From a checkpoint of a small image classifier.
Model: 4.26M parameters, 24-pixel images, arch squeezenet, norm batchnorm, activation relu, widths [160, 272, 480, 848].
Training: soap at rate 0.0046, 6000 steps.
Data: 395000 training examples, 1.0 epochs.
Rows from block 6 of a small image classifier, named by matrix and row number. Each number is 50 + 15 x the weight over its row's rms, rounded and kept within 0 to 99. All counts start at 0. After the name is the row's rms in percent of the matrix's.
After each channel's rows are labels from the 100 images, of 14976, where the channel reaches its highest value: "strongest on" is what is common among them. Only what is clearly more common there than usual is listed. The data: single printed letters, digits and signs in grey, bent and noisy. In brackets: how many of the 100.
# sq0: squeeze pointwise conv (model.blocks.6.sq.0.weight, 120x480x1x1), inputs 320-399

sq0.28 096:53 41 57 56 56 31 32 28 41 58 44 38 43 60 38 39 50 49 46 58 55 48 49 51 26 50 32 37 41 38 69 50 55 50 57 50 47 19 50 57 43 43 45 47 32 33 54 83 39 65 43 47 42 44 35 72 40 48 42 45 50 49 31 52 37 31 30 49 44 48 39 54 42 48 60 43 41 40 41 30
strongest on: serif (100); bold (76)

sq0.117 106:55 32 52 41 54 67 47 66 37 55 40 54 42 57 57 30 48 35 32 49 33 66 27 31 42 32 69 45 24 24 56 46 35 44 33 28 36 44 28 31 43 52 37 59 46 40 42 41 25 51 27 29 35 38 49 49 45 35 61 49 38 67 60 51 44 66 40 51 40 47 44 55 28 35 51 56 57 50 34 45
strongest on: digit (33)

sq0.1 126:37 42 35 34 35 37 29 43 29 40 26 41 32 35 43 27 30 42 28 35 30 37 30 29 41 31 38 30 29 31 51 30 40 40 42 31 35 33 35 37 55 39 23 43 31 30 25 30 35 32 33 29 28 28 36 38 32 27 45 37 33 45 39 33 27 38 31 42 23 36 27 39 32 31 41 33 37 23 31 29
strongest on: the character = (29)

sq0.114 096:73 56 78 71 76 68 47 62 55 79 65 40 45 78 52 57 57 56 56 83 53 45 64 52 61 60 66 53 43 59 61 59 50 51 25 54 66 54 51 60 50 82 56 44 49 52 40 35 60 67 65 55 71 71 52 67 43 58 80 43 63 50 80 41 60 79 55 54 56 49 48 81 58 57 75 47 83 65 58 50
strongest on: capital (64)

sq0.113 102:58 59 54 44 48 55 28 51 53 49 43 44 24 49 48 58 41 68 63 57 59 56 56 46 49 45 56 21 49 59 83 51 55 58 52 57 51 34 51 56 34 49 42 36 35 34 38 69 49 54 50 65 44 45 30 70 33 49 53 33 51 57 47 34 31 47 39 49 35 38 33 53 51 51 56 26 49 47 51 31
strongest on: digit (31)

sq0.95 091:66 25 60 31 54 51 62 49 20 68 35 55 60 61 38 22 47 17 22 62 22 47 19 17 75 21 56 50 12 21 46 22 15 33 74 18 29 47 27 38 44 49 24 77 65 63 65 61 19 66 20 20 29 27 61 63 64 18 40 58 18 70 55 63 35 47 52 40 33 64 58 63 21 18 65 67 52 31 35 63
strongest on: capital (69)

sq0.53 098:46 61 52 72 64 61 46 60 62 50 85 37 47 59 61 47 63 50 65 61 46 54 38 74 23 75 58 74 41 55 13 65 58 49 24 36 71 51 16 64 52 70 62 44 43 46 41 15 44 38 82 34 81 83 50 41 48 59 68 48 72 36 59 53 80 69 50 59 84 49 52 52 26 49 46 52 69 78 73 43
strongest on: sans-serif (90); capital (76)

sq0.35 092:27 58 27 78 28 35 61 38 67 23 75 58 53 28 56 61 55 40 73 35 55 46 59 81 35 86 30 63 48 65 50 44 32 54 44 69 73 52 70 66 53 31 72 61 59 47 43 34 61 26 83 63 74 75 56 36 51 77 34 53 69 36 41 53 57 37 49 52 71 46 51 32 50 67 26 52 34 65 64 52
strongest on: capital (64)

sq0.72 105:42 81 46 85 49 64 57 67 69 47 86 40 55 53 81 55 82 57 57 51 52 68 48 74 41 80 61 66 46 49 33 54 64 71 50 62 81 57 52 89 60 61 66 54 47 50 46 52 50 44 80 54 79 85 55 46 51 70 63 60 74 34 70 64 85 66 49 76 90 46 49 52 46 64 40 57 58 70 75 56
strongest on: sans-serif (89); capital (73)

sq0.47 101:42 41 41 35 39 38 57 34 48 38 38 41 42 48 38 40 35 51 36 46 47 37 39 44 89 34 35 57 38 44 24 50 59 37 83 41 40 45 24 40 61 43 41 45 44 49 43 55 40 44 42 37 44 44 46 37 44 45 46 51 43 50 39 50 42 41 53 33 42 44 44 37 39 40 40 42 42 37 42 48
strongest on: monospaced (37)

sq0.51 085:43 64 41 73 31 47 53 46 72 35 78 66 51 29 51 62 62 47 57 37 64 59 46 78 73 80 45 72 51 63 67 68 55 63 83 63 72 46 37 73 43 36 76 56 39 36 48 56 55 40 77 52 87 83 46 41 44 70 34 53 78 63 35 57 48 39 37 59 69 41 44 37 42 74 41 43 36 73 67 38
strongest on: capital (73)

sq0.13 090:47 59 46 74 47 53 60 53 58 51 83 31 63 51 54 62 57 65 85 53 72 48 61 82 00 75 56 59 53 57 49 47 39 64 00 76 78 43 32 72 52 42 75 43 61 61 53 13 46 54 66 57 82 80 62 51 61 73 52 62 86 00 50 56 50 57 62 60 58 45 56 47 40 33 52 57 51 82 70 67
strongest on: capital (68)

sq0.104 113:52 20 44 53 35 36 48 25 38 41 35 51 56 43 19 33 36 25 32 48 26 27 33 33 59 46 33 48 23 32 57 38 32 24 69 27 29 53 51 36 48 38 41 66 53 50 65 68 33 51 41 36 33 34 51 51 58 30 25 56 34 68 29 63 29 28 46 20 42 68 50 40 38 35 47 57 37 35 27 47
strongest on: serif (100); bold (81)

sq0.112 108:42 60 47 42 44 45 64 54 43 44 49 31 71 45 55 30 49 54 50 50 38 52 28 46 67 46 44 85 47 36 37 78 67 54 58 39 50 54 29 49 64 52 33 56 61 66 67 53 37 44 47 32 49 49 77 46 68 48 53 72 50 60 46 63 50 46 62 55 53 72 59 45 30 42 41 77 44 49 51 66
strongest on: sans-serif (90)

sq0.48 090:45 50 44 46 48 35 45 34 58 46 48 31 42 48 46 56 51 57 71 51 71 39 67 56 00 51 33 42 48 49 78 31 23 57 27 61 54 44 51 53 33 45 60 37 50 48 55 62 54 52 51 59 56 48 41 55 39 56 53 43 64 19 36 56 43 40 46 48 41 46 52 44 51 35 48 51 43 54 51 42
strongest on: serif (95); bold (72)

sq0.84 103:34 28 27 27 25 29 58 31 37 30 31 82 61 33 31 35 21 42 47 33 33 23 39 39 76 37 32 62 44 43 40 49 54 25 42 32 26 62 46 23 72 30 37 58 54 68 62 44 38 36 35 42 28 34 60 35 59 39 31 58 36 59 30 59 20 29 67 23 27 58 69 30 46 49 29 59 31 24 27 66
strongest on: sans-serif (87)

sq0.54 085:32 70 34 67 40 44 41 33 66 28 79 62 46 36 67 60 57 67 70 50 59 41 56 72 57 71 45 59 46 56 46 58 51 59 19 59 74 40 47 55 54 49 75 61 30 49 53 33 53 36 80 60 78 82 47 39 49 68 54 53 70 51 43 46 67 46 50 56 77 45 52 30 62 54 32 50 43 87 74 40
strongest on: capital (65)

sq0.60 114:54 37 54 38 55 39 71 44 32 47 41 60 73 59 35 28 51 36 30 58 29 33 31 31 67 31 42 54 33 30 36 41 48 35 73 31 38 75 51 46 64 58 33 75 66 75 69 67 39 57 32 34 41 36 71 59 73 26 53 75 33 67 52 73 46 49 74 37 48 67 71 51 42 32 48 70 57 46 41 69
strongest on: sans-serif (90)

sq0.50 125:35 45 30 45 27 28 40 27 57 33 45 20 32 33 32 61 45 82 56 39 67 30 70 50 49 48 28 48 72 59 78 70 78 43 71 70 41 48 78 46 47 28 51 36 34 38 29 45 58 39 49 57 45 45 38 41 30 54 28 33 49 46 26 31 33 22 40 38 31 26 36 32 80 49 33 33 23 43 39 34
strongest on: the character + (26)

sq0.62 088:35 61 39 64 38 47 64 53 56 46 80 41 59 39 55 42 63 56 55 34 45 50 39 63 23 61 47 79 53 36 19 72 89 45 46 50 64 65 42 51 65 41 51 45 46 54 47 50 38 30 67 47 69 78 59 28 49 67 41 55 67 49 40 51 65 41 55 57 73 42 66 38 44 46 35 59 41 67 64 54
strongest on: capital (63)

sq0.9 120:52 59 51 38 52 60 29 57 43 49 45 27 36 50 59 48 56 43 46 55 44 66 39 40 13 40 60 32 41 40 70 38 40 57 42 44 49 31 54 49 36 48 40 29 29 34 26 36 33 56 40 54 45 41 31 49 29 41 54 38 45 23 56 35 52 57 36 63 44 27 33 53 52 32 56 34 50 47 48 31
strongest on: digit (31)

sq0.93 093:32 36 32 42 32 30 45 28 49 27 35 56 43 30 40 49 40 59 38 39 38 40 55 39 85 37 27 43 51 53 71 50 54 39 58 44 40 53 58 42 57 27 47 43 44 47 38 27 55 37 39 46 36 45 43 37 36 41 29 46 41 38 26 42 36 26 51 38 26 42 46 24 58 50 29 39 21 39 34 46
strongest on: the character - (31); the character + (30)

sq0.105 091:52 37 49 30 50 45 48 39 25 48 27 52 60 54 39 19 43 27 27 50 18 47 11 30 75 19 51 52 19 24 65 32 31 36 66 18 27 49 30 34 64 56 23 78 64 66 76 85 20 45 28 18 27 35 69 51 70 19 43 61 27 87 51 71 44 54 55 41 39 60 65 51 13 25 45 66 51 41 39 64
strongest on: serif (100); bold (80)

sq0.116 083:59 87 57 68 61 51 44 41 47 55 63 11 48 55 84 29 57 67 53 62 46 65 27 54 69 50 55 59 40 35 50 68 68 81 49 43 64 25 05 65 38 69 53 51 43 46 47 55 31 54 58 38 66 70 56 62 45 48 72 46 65 29 58 50 56 66 49 73 62 35 51 62 18 32 58 52 58 65 67 45
strongest on: capital (68)

sq0.10 116:73 37 76 40 70 58 45 54 43 70 46 80 41 74 42 40 55 32 48 69 39 45 41 36 78 43 60 35 48 43 23 40 31 36 81 39 40 54 40 42 39 69 43 57 51 50 53 88 44 77 40 42 40 37 46 79 53 37 60 44 37 90 66 43 63 65 49 45 60 70 44 69 41 49 74 51 71 52 40 51
strongest on: capital (65)

sq0.15 109:29 68 32 60 27 37 68 41 70 24 60 45 70 33 56 70 65 83 74 40 75 55 72 66 51 61 37 90 76 66 81 89 66 71 52 70 66 63 55 63 68 37 61 52 54 60 46 36 68 29 64 70 66 68 67 24 59 70 34 67 76 51 34 61 48 34 68 61 54 37 75 26 74 63 23 65 37 75 68 63
strongest on: capital (65)

sq0.20 111:27 52 31 61 22 25 60 29 57 29 45 64 59 24 37 69 39 66 59 28 73 39 72 61 65 55 30 52 75 77 60 59 61 49 70 75 50 73 81 57 75 29 44 60 54 60 50 44 80 26 60 74 49 59 55 28 61 62 21 55 64 47 23 62 38 27 57 41 38 60 58 27 74 76 26 60 23 44 49 59
strongest on: monospaced (51)

sq0.42 101:54 72 55 69 56 55 35 63 62 50 61 44 30 59 77 66 78 56 57 51 59 78 63 59 41 62 58 40 60 57 75 51 58 76 73 65 74 40 71 77 52 48 60 34 26 26 31 62 57 58 65 76 65 66 25 54 29 58 60 37 62 53 61 41 74 63 35 79 56 21 28 52 70 61 54 30 52 66 72 28
strongest on: capital (72)

sq0.79 131:30 26 26 37 29 28 54 28 42 27 34 63 56 30 29 50 30 44 43 34 47 28 55 37 72 41 24 45 47 49 52 41 39 26 54 41 31 57 56 30 56 27 45 60 59 51 54 36 53 31 35 50 27 35 54 35 59 41 30 59 34 53 31 56 27 30 50 26 34 65 49 32 51 59 24 59 30 32 28 55
strongest on: serif (82); bold (77)

sq0.111 085:35 56 33 49 42 45 62 56 42 32 56 22 70 36 63 34 60 47 51 34 49 60 39 46 48 47 53 74 39 25 45 58 60 65 36 51 55 37 28 57 58 41 52 50 64 73 49 37 36 42 47 32 55 57 55 34 64 50 32 67 57 67 41 68 59 52 60 64 55 32 78 34 27 43 40 56 42 59 60 61
strongest on: sans-serif (86)

sq0.18 105:54 44 52 32 52 45 66 48 33 53 31 58 73 51 41 26 44 50 40 52 44 45 41 27 42 31 45 59 34 23 36 40 46 40 48 41 30 68 32 32 57 44 36 70 70 72 70 60 43 59 34 29 38 34 66 56 73 37 42 73 35 68 40 72 38 45 68 42 40 67 73 50 31 45 57 65 49 38 33 57
strongest on: serif (100); bold (81)

sq0.5 095:28 35 33 45 22 41 43 45 43 38 39 47 46 29 36 49 35 29 51 27 37 42 44 53 58 46 44 32 42 48 61 30 22 40 45 35 35 41 33 39 73 35 43 48 49 44 37 33 39 28 41 39 41 41 41 26 44 36 39 39 37 50 32 44 36 35 48 31 45 40 43 25 35 39 34 45 32 49 40 43
strongest on: digit (31)

sq0.52 110:45 55 53 76 48 52 49 46 71 49 79 37 22 49 54 71 78 62 62 49 57 51 54 81 65 81 51 27 60 61 71 76 72 51 44 64 67 63 67 67 62 57 73 21 24 28 27 36 59 43 79 60 71 77 22 44 30 66 59 25 68 28 57 22 78 59 35 57 70 46 23 44 67 49 47 21 52 63 56 23
strongest on: capital (68)